{"model": "image classifier", "dataset": "rendered scenes of coloured solids on a plain floor", "train_examples": 195000, "image_size": 24, "crop_scale_min": 0.8, "horizontal_flip": false, "color_jitter": 0.1, "targets": ["its colour"], "num_classes": 12, "arch": "mlp_mixer", "norm": "layernorm", "norm_position": "pre", "activation": "star_relu", "mlp_ratio": 4, "parallel_block": false, "inner_norm": false, "patch_size": [4, 4], "conv_stem": true, "layers": 14, "width": 160, "label_smoothing": 0.1, "loss": "cross_entropy", "init": "torch_default", "residual_init": "none", "optimizer": "muon", "muon_scale": "original", "lr": 0.022, "momentum": 0.95, "nesterov": true, "orthogonalizer": "polar_express", "adamw_lr_other_params": 0.0027, "grad_clip": 1.0, "ema_decay": 0.999, "steps": 15400, "batch_size": 256, "epochs": 20.2, "lr_schedule": "linear", "final_lr_fraction": 0.05, "warmup_steps": 300, "weight_decay": 0.006, "adamw_weight_decay_other_params": 0.05}
Rows from block 3 of a small image classifier, named by matrix and row number. Rows with one number belong to one neuron. Each number is 128 + 32 x the weight over its row's rms, rounded and kept within 0 to 255. All counts start at 0. Numbers have three digits each. After the name is the row's rms in percent of the matrix's.
After each neuron's rows are labels from the 100 images, of 14848, where the neuron reaches its highest value: "responds to" is what is common among them. Only what is clearly more common there than usual is listed. The data: rendered scenes of coloured solids on a plain floor.
# fc1: MLP up (model.blocks.3.mlp.fc1.weight, 640x160), inputs 0-159
# fc2: MLP down (model.blocks.3.mlp.fc2.weight, 160x640, transposed), outputs 0-159

fc1.178 029:096114109100120164058153139117103087151161088149178101193182131115097113101129119114152123129082177126191129040166110095124082116129151197124095184129105144132138053165097138110135088137124056123108127132099141127157126109161111107076078157114143162155151145166107185095137153091149148162123142123114138123098222180182130171180161161155095044136131162138141126143084132115170155097143163147126141161151129168118146135112163075129105092156091087164115155149064115090131142098123144
fc2.178 028:159144106084160180153163078180136175052120143098173144105146144133095075141141116175134133102153147150043091185117139139178172120091118086140159140123132114075108148127126154127129106186123150139109113206134101145152112129156146129145207146099111181078146099094177119091121100095148102123124136101125098105093060069117128049053151154076124156137160119168094145144161123114069101127153124112143123095131177099143071109107119200120122150127109166151157132104170076167096118137107148
responds to: brown object; its colour: brown; its colour: orange

fc1.489 021:120138117141140075099127144156151108097109146159133220168165153115092125150162076128107152140141153129139113036162130112095150138150079053144152136163133140091164160171164135159137135117123144114117102081135117147099152117119094121090163162083134101088146123062112149111110153135151111069088146177145147127112176090108156106190165034147108101142131058098149119174180159082103099126138125114090130074148136131111113175074108157115110130179152134173056162074077098181110096134142093
fc2.489 020:085121074104120165123108092091059175133159109141107144069095099189125139100063152134170111183111119128116124134091173097155103159150145074131130159146120145120104143110098121131155081160150154128139114124178098127130169165112154123156188151085165178142085144215141132179129159130133076147119148133105112121146087052138054103138111080154106156091123144160146110146117083181123155098145089150123190141141111044150063108139147052151089142104132176126140114078151126111098177159126166
responds to: grey object; its colour: grey

fc1.117 029:102108158144131141123173146121141117158151131155120097104115093167130123158131143149115149086155137122139126136114113153189124127092059145171174097114212155139111181127114103196194140066181163181101147115120135117113135079130166130089100192112119080083117083143135025147132129151106131143088123139115128153099195155161093147139109212113119102105142105146060147191046144186077113130144147102154132137188067129134094131152134124128131109095122136120086134049099120126114162108151118
fc2.117 030:134154046084139096148149111149138084132125093192112126188099109157172135103118071116170165161154139154113085146104131124090124146163154137085117154117082152078095079111106120143090131174100126136200130133127097184115130158110132125104185169144181101126118107161112198091129147098123134115097134074146177126186090054136114110121138117043112132172132124138157127118152117082139146137153082150153124144086160141091136143128174112197121164111228120140169076125081154151077120074113107
responds to: black object; its colour: black

fc1.323 031:190141134136077119091124105094107135075147158192124158112145130098139093056063134112078041149177189167102142131150097136093166180143211128197108137125169152175100144185101110114130115105109119140112098135114165049146163133153113113121118151108131126137207074112160094178132175087086162116139141147123093140107183165168129168142147168128163140082113095113112136118124077055135102086161149101125128099088131168132102152142160115109093082123155138081144137157118110117168100107129125
fc2.323 033:124098138107113131148167153163161115118112104127162076166128171111158126143135157184121160141054111113076178189105102149143140073155099144096132119134129221141155084122113131153111113095117136094154162136130159113099162205100157092109174137124168136085119111163158187126128095087103071148101147103118098097171051104144084091073135148111092110103188116087169110106111068142170163136135152182130162148215096115144142090136072155170125145113076119116131097143132079095130118196131135
responds to: pink object; light from behind the scene; its colour: pink

fc1.460 040:133075125212091131082134129118211140140119115122119119116147117146149174151121118205208087056106141146092115105091126101141151090059111084117129141100155122153102117132182159163179131118141104063111150102131115166089115128134150090157129153147149140088134164180131122103099103124173162086164121167179131128142168138135112113109156131197133140077076089145180135096125119108060150153101114167138153046097146088129168103142137102130130159175141119071120065069090191139123127140126127
fc2.460 042:165126132071179125163117152111133128086119103170132104120074155176112179100081076148094098114134138099136167158171133136162144186168200152132120113101116084139151052095123165082062174102142143084177170108106105158141113126121135148164058133138108110126032129125203153094082130103120147115167148178156128136163113107166089106107146154104075114148070138136142169137119133094114104120138141205111162154126128077122134116115142150174127150155074155121177091100127145067107105102080166
responds to: brown object; its colour: brown

fc1.416 163:105136143102106161068130193111111151132128056063073207098123103096139042108084133097169168189162102130117146125110129108056144155142136150122181110062173180170181191111129096109157106122128126099145111126154126135144142122098120109150065160106075149090119159049106099108143124089192090132117123164099155134117157129163143122131108152136123124148134115104119158117147131131128132172141113097127150132063098138119145171134159154140144112143120151112088147083205197174143099065080128
fc2.416 153:139161116133069102111150126205158087106137164202149132135071115119063160170140137165102074131120148118174142104128146183155145088154088087122138111161111159087122142170124146180096120117086133132171080095121140114108158096125136163114170066184140169140156112107149138155076139149147150112137053027125163119070083137175079117117094091128149134182092140096135114188140071110170150117103124120105113138128123110100131113146137124144111181082165103130134155207113099071131157168088114
responds to: green object; its colour: green

fc1.245 013:136114150126134116100133122155161064137123173165150149191114080163099166099083113178116123174129011090131181149148139216180111135140052133197132115047181138109154122138123097138158103137104210130131085176143152088155128142106129155162133126135122082128144114108126054083168146083120125161095114130151098117151149132096118169192123100090081145143113080143122108068171081140123155137141128102140127127103112101169131108142088099121151151109133114110170100126117093152119148169168084
fc2.245 013:127122082109200112164124115146092184058174059155142127117131169129108125100101171058192126126079187118109085187146142082050094112130114133130101170197150164166102159152114146119111119126158073143138145143093110184110140174177168182116139185092168126112120132156136099148095108103108162120110192083165119061156078100140115144107154173134158085127101154121134121159107088177105080125151143166096163127175116139062120092163135072142124143124119122144089111131103148150100126107118126
responds to: black object; its colour: black

fc1.3 156:147147131115061126138143118097108109133169117155123113096122138116112111133134166112078112123113089158182131127144126125128115117140172147164088136142154106136123147105153000131024175154167138105163141113166098105097174089115114109167078088180094149112120108125159149117147137185168149141130181155104173139175116125146143104137093112088069143120165146106132119163191121125144127131114104195183124099171187202096123123112175174118145163101125140113166099150158133080143145103038084
fc2.3 142:060103130160163127090142151184112172127098168140194084145121121131164125115120164119148111136154075125122162180082107174068104147150087149083116069144160112149128156192096144075163129143101108143127115133154151074132133066080144098147188123159146147121105126124129155171128135121104161194117106138124153092072076141140107234137106120185178119166111119108131166144137140145101105137169125102131142135125115077166070095135131148124113084129150142078059131168095144105106066063189150
responds to: teal object; its colour: blue

fc1.424 055:185154160099180107102144107101132107074160147200095144146084108148138101087115155145139104143062069098130144128115218158131115102133074179123161121039144213084162123124120097086126129094171100104084071123104122146118201146093122133101122107176109120115168155113129161112118136091168119164117113111182079133160083097118136126125147174144136131129100092101136101135154138131156128111091132101133159068151158072115147093096153111136174125061148190150184164103136107132120180107149078
fc2.424 050:107113100136078156157134149135076118055106131125115136144101127154059179138121110112132170104171072108139137116144118063119116140140175051093136129165168165127167119157098188092090092109137083101121150142180117120066093125086150123138103074126115125122136075096126117139124128128094155114102163155159135120204145135133124191218110128143133031176113126135088120112171134117179135130191161204152132118130130155100163100107123159108117134069166114198136118178073127137127155167113133
responds to: black object; its colour: black

fc1.627 138:132110109097145088109156153090106155116100142127152131110109090127130089130139106148162124148154110108140128128155123122116121146228135105061151158105109138105160078105145132101102071119126051188080096104111101145113131136126167152107152181165144156088121133118138094113143131153214118108120157164114111112124145155179148238046117115105158110140154161125197159095131123103090082108103148155149111115157118252132080136144108091140142103144116148160199136147167124143117087170066158
fc2.627 141:166134119154130099153099127098165122089114114027140120066188135212099159099149114155166124101126120104105150116098138064179112103067032130136111133142154178168110140134108174144127167098146138061139120138156186125138130195129157122154108076104136090145148160114157170141076105129096136102084128150118146145098132112125138133214160154152084196045125156077130145125107099154122114150110118136169112131097134091122183109165161112112167187141105126124117124123110116113157081139095190
responds to: teal object; its colour: teal

fc1.543 152:197110089126132169095060103143089141138113134153133118137119127131143119186082161086118194138171151110142142135110148141082191141161111087162168138152161166115107064127124125134082131094143169152157063150134133145117120132147126134166194194040143082149137131118113126133111095127086167099135104074135057157126104174166164069180133127099121135103129109115167163152104195099145144094141129124134212115140100114126130111167137170107106138190127151156127099138170163079158074082175079
fc2.543 140:115161133109087129095102128071152105173130149101076107124128164101133145101107142141138097120098143148185131114154130125127193095133075098028071080151133167149175132188137097181139116115114137134166186145113136163156127139166122048064130067112137186152175121131096153093098155118123117187095147169118130103173119118181102131076140099146112151142211141151122144077148127171085132170123117184133119190147144139093147094083087104109152075097137163131126148105153131082124166143068159
responds to: teal object

fc1.105 097:115068134082123166104161099095018130142106152184178107127183118166142133147167124122124149096123179119145064142145081139153138145137147133118147118130090090115104124175099164109131107155129096132127043123162176124128136138131138177132142153181097112144149167097132116097092148152103175166164119136095101143114133109139138115100117132134055100149184132138173124121138062155129069155121103158141162173083189112172170170107114120124152162182092137142125143143143165145128081157118000
fc2.105 094:126188133121149157069124155074173060131150130083094151163104130105129103159129124172084105123122156092082164129121089116109111033144071138117163122081052161157138145180113078113192161096165141141112120127089099137164140169137122089175104088115127187165141063140136114161137100118155094163151132142130183107108186136191147091158132110130094133110141095125114108150112127136154124148153099108156090144119165092211098108161124175111103129191167131103144137157144053125133115144048125
responds to: green object; light from behind the scene; its colour: green; disc

fc1.533 158:166125118143133128084105143140170131112108183080088136118182090131185131189095076173133113150106099129139130121121130137165111136091053081145177132113095132132106147125130136149127142123183139120255090136104135195152111095159150122152136125170109172066156153146163115100100097146128106177100122098080092147153199121133148157102129101134160147131140127105084209146082092112165126165084125109126133079085129110116168082114123122112068170165178090147110135179102090096077080117111151
fc2.533 139:169140154139126183174088136148078159086153049085069123083119113164209130153170157131114109105110073126147174190131097092049164103130148168151133136128129118103208121157151088125111062141144100155132133072167121132147120170107164102143114120185185092143124113117137068096118117152179129135142154146158092178085125125074155149108085115116154111117155137126140194137073117090108135084138144097155149116061119087199091148121089154123130118146203139130152108110112116087098121135140121
responds to: purple object; its colour: purple

fc1.529 015:116152154094136140092085141180139140101126113138161092156101112120135123140170116141050143170120106127155097109140118169141105131122119147127110093134166201104067114138132095148071127059155000135103085121142112109175108120110117133141155139159125096103160146122097160140101114176230149105120152103147163108071137103137120158163103131143092122101106100207195097122144122188136123120145109085211166167087123164138165204117174149105094115114132138167088103163136160142142096136094128
fc2.529 018:181123110132130132111138113160077155091186159146142141069171137130126157077100151067162089110101144136060138141112122111132138153115106097165124189101120117227163136108081176170136126162117162143179158092133102149126122115137165118069139194112093137123106092145180128075141115092074108145171181112092084147181098132110072183145183135122150124136132142130100081111126112066103118084090096131138136104168159093101078184136084113149156173141165092127179136061120121174102105149120165
responds to: teal object; its colour: teal

fc1.104 137:134172128184123150187147163098143134039129088127096150104145131146062158133152109120136179085127121071098139166185101177137069104144112154165099144117117075139131108139112143126119181137153157132129118112158109074111166130072142126111203161159069108118156157105114118115085134157136176092169176192123147155126122121077159054120139145118159155127153113157092116231105097160106119176087152123113115175144095175125123121133152160097139104113051177122158164090137129126103141165143190
fc2.104 156:164123150178108132108110049128184134109162165139153151139053047115151132146153128126142170182129131149172118113068144095137130152110111132107157172112147119082103142152139115071105107124087078113125103123143134117134109109126095101212133133147149099128130073064165123122138110117142118111192059098149082152145155183097143165193131122183132146090100163127154098113176074099137105133176067051114119145101141160178095084125129181167150118110202131090095143137104117108169120164139169
responds to: purple object; its colour: purple

fc1.56 047:125136137185155145096123129078138145097064116129100069128177148162144167106105126147129162124107122157142191105053111110115149091167111144123121069111153124101129093176156095136187131091174097139124136089111157121101129079180141146184082180147162069167188122103106091112177154156155124085085109130098088161084165115122150110147138118137097121110122088150142116072114113126084121181087143122134092167115120142132060062180158140118163124129110192128156095081087188187088156092172092
fc2.56 045:174171137102127121150187158115124111163077081119152143086098134145083206097085082190140122149143146076117072165148048130142126152144124081114154110133106112129118119111165150074105149111141150088121135147103101143161164144117146146132189167154103114097133119113155149102045105035118135190165134129176173119135093131140148129060193123141136117120139123142088147126152084118129150123158102125142113143109107133109255094103129109146137151179135093138110105171102084127108085056114129
responds to: brown object; its colour: brown

fc1.464 146:177061164126123062110109103107083178130129123133137119139132075142186154157098158137084062169126142136066109102157083140146125181117106134156194112134093152105123105090108111157124066107117134118120115093140102128100147115156095142086146130235138145131101156181151125147116049145095079153125104124158102141112118123091121154137161174134073140160128112129141148045218157173143078083135111102156134111163125095125122123136118122132107070124094073124099152157171140125093192101147194
fc2.464 151:071140053103158067122108126159148153168089156111133164112152173118070138143100098160161133150153113162165081076139107143091084108161081109150091122138163116128173132164155127127084160111139075101121122110093108093155167195122132127109146104151158053133125112152133173152189109136143172139163166160112126137068196179156151129149157097132175127072123094169109145091101141125165128125159081161123121103079140118139111186138204146160158091121101129099136088034126131081131106180109084
responds to: orange object; its colour: orange

fc1.236 025:151088110200084128078119126144177113165126091160110125129091099157134177125113153175113073119177135134108071104090125106182143182039154114109156160093110137127164142166156128085164166080112152098092122154141109146154155071121114083150124102133119152092150176128145135165068147150129148113197153139173086128143128132160130104154127106190117170071080115134145174132126060093099150110133096161125154090138126150170158202083075139170092087113140124112135064132095141102138135197080113
fc2.236 023:136159081062155111140072132124072136149164162155160125096130133124109103125109126105154124153102145126129168161110148167070140114139119152179148153097121071144135105144083140165087115101136107160145197155118095147085153149167203155110122183099093152098088180148108136033110158143137163103137117170137145157143125074133087121094212087128102146146105150186106068138102169110068096134127126145131217148130106122112141134119115104135128163101095153151182152100159077101110029087116133
responds to: brown object; its colour: brown

fc1.63 071:151124188058109136046134138095173103174120109124194165178079134119156131136061169088135147106125080094122119084154170117174130138134132160109172188087121134080139185101116142091141109096173154129130089148156118153162153178176138168190137107056192178112123071178109116104140157145134111119111130109052166152121146193132121121158078072202139134129083142129158131132170144164113099127134180123112135117110083091111182124127123140094154125129118167140120109158163133128091168144116119
fc2.63 068:112140111054169142172150151140084166110103099110097135091167101113147117074152121161143091143121130132144111142167152133125116145114121079148093132172096155110128099098177149129159149126070127145125171111085077106100194151145149084057158109091113111134134065127154099129166159130152152155164160122125101210096081046133121135097170106150147147142166114094153100101091115147121134136133113147103174128055169126100085065193140170151168170148098142165130185070124095151133116189184065
responds to: grey object; its colour: grey

fc1.621 030:163055079140097081085137131115038155107138143149136119156140129201203158108106095176139157123146086137151125117129135058172121162133128098155129095058073117134050121118073141069101146128143170153076121110157119074168064107157131116128099118109115142125124097145158218103121088107130140090157147117115144122111032132074130101160139120159121162108121087156178117144121170118144149114134145100164144104104155144164151120130131118096148114133183158181124126147157165181117188102154143
fc2.621 030:147128153121124155157162108129185136082134105144153131082098180109113116157157062134179081110164149161088130140111146170128154170175135105090091087108124105123159151084140150178179132121097095098218179079143134180109096137159138164091137147126113094128144096132068084096144132042127142140133071139122134110130178099154081126111194104143117137138161058174126161146155074115177101155136152151147125133109134122120085177091151110169126143158090070139056132119153121095120076133072063
responds to: green object; its colour: green

fc1.579 031:199094173060117172109163124134120086126119147105173119141147130139098124145055110114129152142148124186139110134175158121155082000034119147149189122135158138138103176137142184097186138129090088114125099093128113115087162162133114130175069155154149122127134066155133130129129125070104118132124130173098123093144120150143111173146150115142092126070149176143162136115137155128144112094131142097153158169136144145106093112148109152123152170129120127178085065102168104116142094097117164
fc2.579 033:115096126120135140138114126107109164116122121130132158098164163058135116148156150188071154110134140150054028165157058160131175188169155136120158103132093141147079001151182108117095023099133097158177130143113109183115149163144095146124147096108159142120147092130096122132155115140112108132126176134137102143094124128096086132119183093093109164130164111144080075127151087138134181146125116151133183169151138100124073130127150106171146095130205120091119143122140147136117118145123144
responds to: orange object; its colour: orange

fc1.189 068:070133175175141136136094122174123116128152124122129187174175137166147132150112092148132062101179151158104145074110141112128171121061116086105176121160165140084157143154173126187130145119146128181137121126197126110109150138172126076093133163073158124116158165123097154114139147101127180139147147169104102113067097105067134075143095200153146134156149145114120120116104132155120127081118098082101149111096176173185092180133096158094060144163149109074132155154170103157033126123108158
fc2.189 070:143155081088153090132059107172130132153108131157123109089071107123153161184088170144145095214135055161140118119143169134165056114143149114175175125135105179136099091163141110144122110177136173082153153104097162101113162168163092106167140153141142129128153186161117108106118170171096057109091133163098124182121131127107163150109137052079100093152126087150101158108074106137135174111129114156149177163066101107168111067139143128088154117081110157128105153111114088134073148147165109
responds to: grey object; its colour: grey; its colour: white

fc1.466 013:151062035146070175090147114113110050144101150169142166133142158119124123142095108146155111125133109127101140133095145202114096179091090122190198072109123159155154119133149171152122103178097199071113164105100113105144122116140085072112119171143182192135119140122112031132129121106106154142187122042134099120109133101150140143140137158142085131108145112135138112110158091112166143184063122162039130108128087141137140125121156138145158142142111124136121166107148127101109136148148079
fc2.466 017:140179109098147164131165103112152167073185070147144056079157104116143145151094123072145141140099167106103126114146097082127132078186101101114120133095121140118120142092113102166103107153153092120181112136091071163110158168146105167144141196088108107133111131114185149095153131156089106109163123131178131154177088099069064127113212126118144105134123115189133125164102130179081136139160157120190200121141119080103083129138115119088088128157112194142127038105117154116109134072131120
responds to: black object; grey object; its colour: black; its colour: grey

fc1.562 144:110134135100140163097077132152144108142126111144149100166147082119107158085142091124010192143124140098174102157138121095221184125102100097131121113138182172120230101124110113129088107112102148134158172192154133156105152126137135114129109187161057143148149144054119129144110117090134170095114124082143124136163113116213148154118136146146145125155166119156108143102115079182152134156152119085144107099123176123141175159102052140073146127105110105106143129054123108118163124153094130
fc2.562 144:130165163117028127173126132133135160103116145154104123148116138154135100178141091075133099152152173141135142134094163130091110172078109127082114066129150160118046220138124118156101109140096115110160113103118160137147126148139073087111147120123171168170120109195111120117110109110092101108055099158135107135138124138128151128196136156152154106163158131093099142118119092102106081111165166182180095081068112137069108161140179123170171126069113137159183167162140090131094157129210130
responds to: black object; blue object; pink object; its colour: pink

fc1.249 149:074108133040078138108169124138169117094077130107111108098123073196146143110176145118148168129164133115158148122070099143194059131125116137156198123143167135115144041132131139112112168121130133121092154123115116105144131149123154127105129094136140113108094063151067146143107107156152128159104178099178145229116095160105122152130109166149134074180185141151113185143115067196108153126169140193103134135118085167136173092105135113169105078101127102148138158163097141133144142166151138
fc2.249 140:109173104147159112111135061135107192117108113124070117130146161100137129131128103162132128103090117144162159203162164142102110090120139102165068074133088109090196223125152091105084132140127095121117155163156100158163140128097127154119167124141110088138111105116183175094118108110138155092111146067121127091130184160095063156127141093153126126081143188111091080161138140146081185143166154097167136075149194155119096114089128120162181162097123061167144149114144102200162130089115129
responds to: brown object; its colour: brown

fc1.217 032:168162138083139110089097158093161097114161140152113160072114138119163115102142213131114107097098173102123110131119119095217125188121142134138115113141167110119056111088156128113190059086199084118170112145101146179109093112146152149086132129137121107140159134140134157110152195100092106120175135114135182104130190132160119064145201152069129130112056171095165104181182137114108134094163119157131131115184098150110194172097113160138140139108099145148109161168154122107124127083103133
fc2.217 031:097079109137176137128124126141135113080113102177146160111117191151074115152067106129177150095133085108129127139139184204119168058137083140069091141128120144170158115131196122205079136191117112105118152141179100070115111105099149136046116189126131181048075140135151135101070092154173178138150135127103116156128124097162127151169181115144155107182138148102134113111109196178136103102105139079130132136141141072182107122149147132104117142087164175121114110105112132141124141130112126
responds to: green object; its colour: green

fc1.616 107:125106108153111103179073062125096162192116159143083169121113111135150135075170123135140083152126155141112120142138127078057133078123152124121112141138162155165122218122139138115160079144127116145130152115137155189170194099110147153139156121128115171164116134168095174069123178103072102163189162120198120116103130102159057134106113104099092139131151121151093170164128141083114105150098125165168147146100119132078132164050178182128120110144110131036097079174138097110144129122129169
fc2.616 103:053118116125100091105169164122087117147099093149095177132132106144193088162139149160039107096036104188201181140131106188120157088184139130103158135092112168085153092173159139150114152086065120113130179128152143113144129108129144109118125131129124110051129088120181099140097108106151149169145163136133080100142146126131132172117085140141135147113092142120078149082143138181160137143091096169097121144102111136210156147191093120101116092106100175097143089112153101167152122152163128
responds to: pink object; its colour: pink

fc1.523 165:095143137145120101124096144175000123101160144148111109084151105115155195124102133175104177130148179130120100112135145159213163148118126135152099160101131143110085120140135127105124101148003159143091083103168145145168121077090155146147129179101089150163101093133145114104159146110149129100182108131084120105161158133135124150118171082128108178101100117142130099093124193149135115156133145117160138151160161108148156212180115115161106066119163168169104118123120154129115156130124099
fc2.523 176:114115192139152075127126129131147155124064180139112070139088145066173134157072196062170166121132130160125178116178137172083132138124141116085118136098119086141119140158086084131164146143151198138112126085154112148068113145124088101114086075165178097108125138139138153163130084180165179120092137194123161135126152123104136124149062162122177161150116084123144190114107075115120143132185104089196106088100098105141121189082125128194126098118101118139124129161139127106135074093156104
responds to: green object; its colour: green

fc1.327 080:171107129135040134175121131142131123117117167184110151118073086110090170136144099095132110138140134118170145113122192118149112133140132139148214127116143116182104162159115095104136181142156144132131128144111125186165113139086138173116200186135120099148108110167134128130119110101108100149129096079109128130127038120144149111081130092094081104062120133145119126152112124200119114131118113117138143194137141000159132120137152178160107164065166155129040120091130132125155111137107172
fc2.327 073:102127092118162152131182105139099057145134154136093087169123173103151133109117109103133121158113158053100154103170100153145129118060172135106128114216115159097164123126154113145135127097048103170133089223113098108154099090153139123140139136153099157109164102124086154173109142110080143158087135106106117139106118153154082154148100135102178122139054159135161145158089146119156149137120198127044115016149113126146130167140104109094120185121114128133124139180148171140131173104087162
responds to: teal object; its colour: teal

fc1.453 044:073142181111153146100145112156112161111125119168158104127145151117171117186075139177069165073163087110099138110138149150126104151145000121148167147171144121102104138115156164065063125142100108170133128152143124125187142124148065104121149173130104197076151128154089159133165113119117118148140138152133156144108166118106133155164116132082209179145130102200068121093151081115124116127138117150139111114139160117069094118128166140128155172105061118159121159097118120163115153073133123
fc2.453 042:135116094152171060112129128149147112122174206140097081129112166154137130039102174106171095143110100145077150168096136119089114091074231142200089163074118132138083088151123061105105127179119135126098110138109119137037120142073190130137151196133156088105099111129174067175130106148094107141177163113156142146137120121168141133149077133149141092106131152155154146118097166147113137149159126136159158140111124164153134083116137120102101082177127142137116129147099138105121157198105118
responds to: black object; its colour: black

fc1.458 143:152142089137114181137148132093121133102127162187074093112100123140168178130139132115050152062237163095084098137154075168069131133095169141123127131153140138110157188120143041123113138119199084034115152143134113101139132124145140139168141135135151141155096154113156148129124120072133177178099140112148152161108087101095151160110139122103089122077115135171153162104092147101154136007139120113114159125125173135167095102143148150161153107093119157097133077134121133129121116129147174
fc2.458 137:140125122099196162122117180205142119106082118164103106084126101133142098144129129106177082121140153146120188159097077224170156122136150137098108140170111164156221150127131154160112111172139195101134114148088138132128101165058106097120122137131123139120072119087092126141090118101090154094132071124118107130089166102168138107167099087133122144104081145169150138182197108094086131129179068109178077106141129075089127143140127184098130084112098135151143141080153157104129073136162108
responds to: teal object; its colour: teal

fc1.43 030:161122054122130148145153113135101098107114143213146175095132132137133158146122099149111127141176126158152161073128158123109184096104130019171139078152145148072138159141161136149088215138117179129122111092156133131115174164154078061040120150085146131147095129138094166096139131074168200129128163148120114161129110067077125106085139146145099119123145165129154098149127142125107146103107122136135173078146172119098124177086111154124105117095130131188113183095126096163066084111131129
fc2.43 030:108147112106163122123072126118112173125095129134163062127072073102147123176155102127146075175101102128121131108119227147166043142157176115153122072149107151140140101088111145152127051094168153086137135149170172147104187182168197140126177176070092092149141126111158134093117193117070075132166101131101137155138117130149148133141134115165087170168095100128115139138128094094120109215145104157076167140108131138137094093100150081093106107119183138135139150094130124108148141136101120
responds to: grey object; its colour: grey; white object; its colour: white

fc1.188 127:134057125140152125124136109113164168095198138146077080079141125153151119180146170108110140090135134150149162113015162122114144094120128165143094113128203147066147103164190148105181100157113119146117118091128174147136150122121177103169158137120137099072133112124163118133101062137132176129159115148147099077121164106130135123166150172121117140135100130155177078182091165135093133108100099149133072069108112105142097108126143107155133126118088125057175098078094187163139072128126049
fc2.188 128:212120141198122119142115115058091093157130078172139070119124096092097179115123116175121121091150122120176115138166103120172132117132165098133102166093064104176161022079133103135125154102167159160115171126152135113129104086123158104147122134138146191118126131087167189092156127132182111095110132148099213159140107119148168076075117165120078093169144144161110148117164136145120141174133133163101131119098090103129113073088109136152168150155157115071112117126140138138093102115121211
responds to: brown object; its colour: brown; its colour: yellow

fc1.594 114:112074186131116166143109129121115213112125128107103107173201094155110104124141126084116160131131143132144158149129105101105155085160129116080210156092140114171157098137086124144143151090190168180094163160071103134124166123092145129122127113132107130142067124089129141091120152104121130123148120115185110129078054126071070129144095127126124200096147077105122164123081214136110173097149161144118140066167096142144133074172111118082190097104105150141131185181140146136134122151069127
fc2.594 118:136093195106089132100115112131099095104186142098155141117108154102141082102038155135184096134125113121092147087109142106202110135162107159083106094110080157170166130118143172121089164152080062083141187122125131127169115134148171149124101207089105173147103083137135134126174142139207125167103111134115108134156178144102125066095093099099154084098103136150117134139196100084139168160148172115178155142131165177139164080130141121115138141085145134076153146086123142103157103069126080
responds to: green object; its colour: green

fc1.49 023:136157042189114150157090106136115132108134111121046124141112174118100152136113140148175160100126137168165131121106141092130047071100078152068157110103156157126143103158118135114102130138120167142071208165122137131025127156126171154100152135156171153181157124063092164135099142109120070098081191138082134105177104137208127122130122143124106141077133126092166140151119144182140132155190161099115177124143102177179083118137164170098133109151104149157148136141136127113156141112131145
fc2.49 022:148144101092121161179093086116153121182156138145151102143164139150138145123132101117132099067141175123101126150146170107140169118122125120041117154111113178145144152124181149180143105139101075145135173129189152159129168140114140124203147167116086190072108122110139039104117069175133144088167102131108187153125159088070146160097139085076153169169069089131088050138139106151107132143100127163168131138161088100100122091155104085166125102130151125132120088119046137089103160146151130
responds to: grey object; black object; its colour: black; its colour: grey

fc1.469 067:135159128147081096164126114113126105143136201137120151146126114170130072117068096118187147043202129145053132121131072119150113143093125159139146106103138119146116141152155166157151169122092121202101161126141157148048108167110125196161152180135149161107162098152085126131168134124080115108128145197114169073153174120144152113136192071115123194092161155129137168107119129124098112189161058123108195159143136121121091136096096208109126111139120129133133125133088098151163127134092120
fc2.469 068:081103100116200183070101103125112122167166095153089169100163094153147128090132096081117140141146168122119162150051130126140146136088139143115124139119134179103164090159201094125094135159157106117134208126104150111094105153150133043116103141087102182137097161092127103142034153183122108130111138167166170122169099121135171123153149170098184097125113135112093111110129136120073171112124085141132146166162105093126098144163113106096131121068132136115080207111129103097154147209097128
responds to: brown object; its colour: brown

fc1.614 101:163082154101151126062131120114103147127082109159123131081143137098141059141093084147105160133164163118138159109142075119174076125138059114189075095134145055163093166127132157118151148094114118099130112079204025111144119196131144165129133178154152073098094119128181145136120186109131089104144087134102134149133135091125126154146151137133135151099151114149129051149132117133127152114060164178101186100125105154155101088141128152085130134145175130081130153182172144132184144122085169
fc2.614 100:132134187182059211135167099180162115207171173094140101176100161154149154087173159080121096136090153101111157136130138094102158127055241161065159160086111122153139193102141104119118130100157126108122090115108133131140094100097108110059126107107137143103129140173082159118118123157155176135101154092087116144112128179105125106129136088088095129134136111107137145082124086124140128116145112110171175110140129074131167075149120127210121108142115122104129152079152141179108152089124113
responds to: purple object; its colour: purple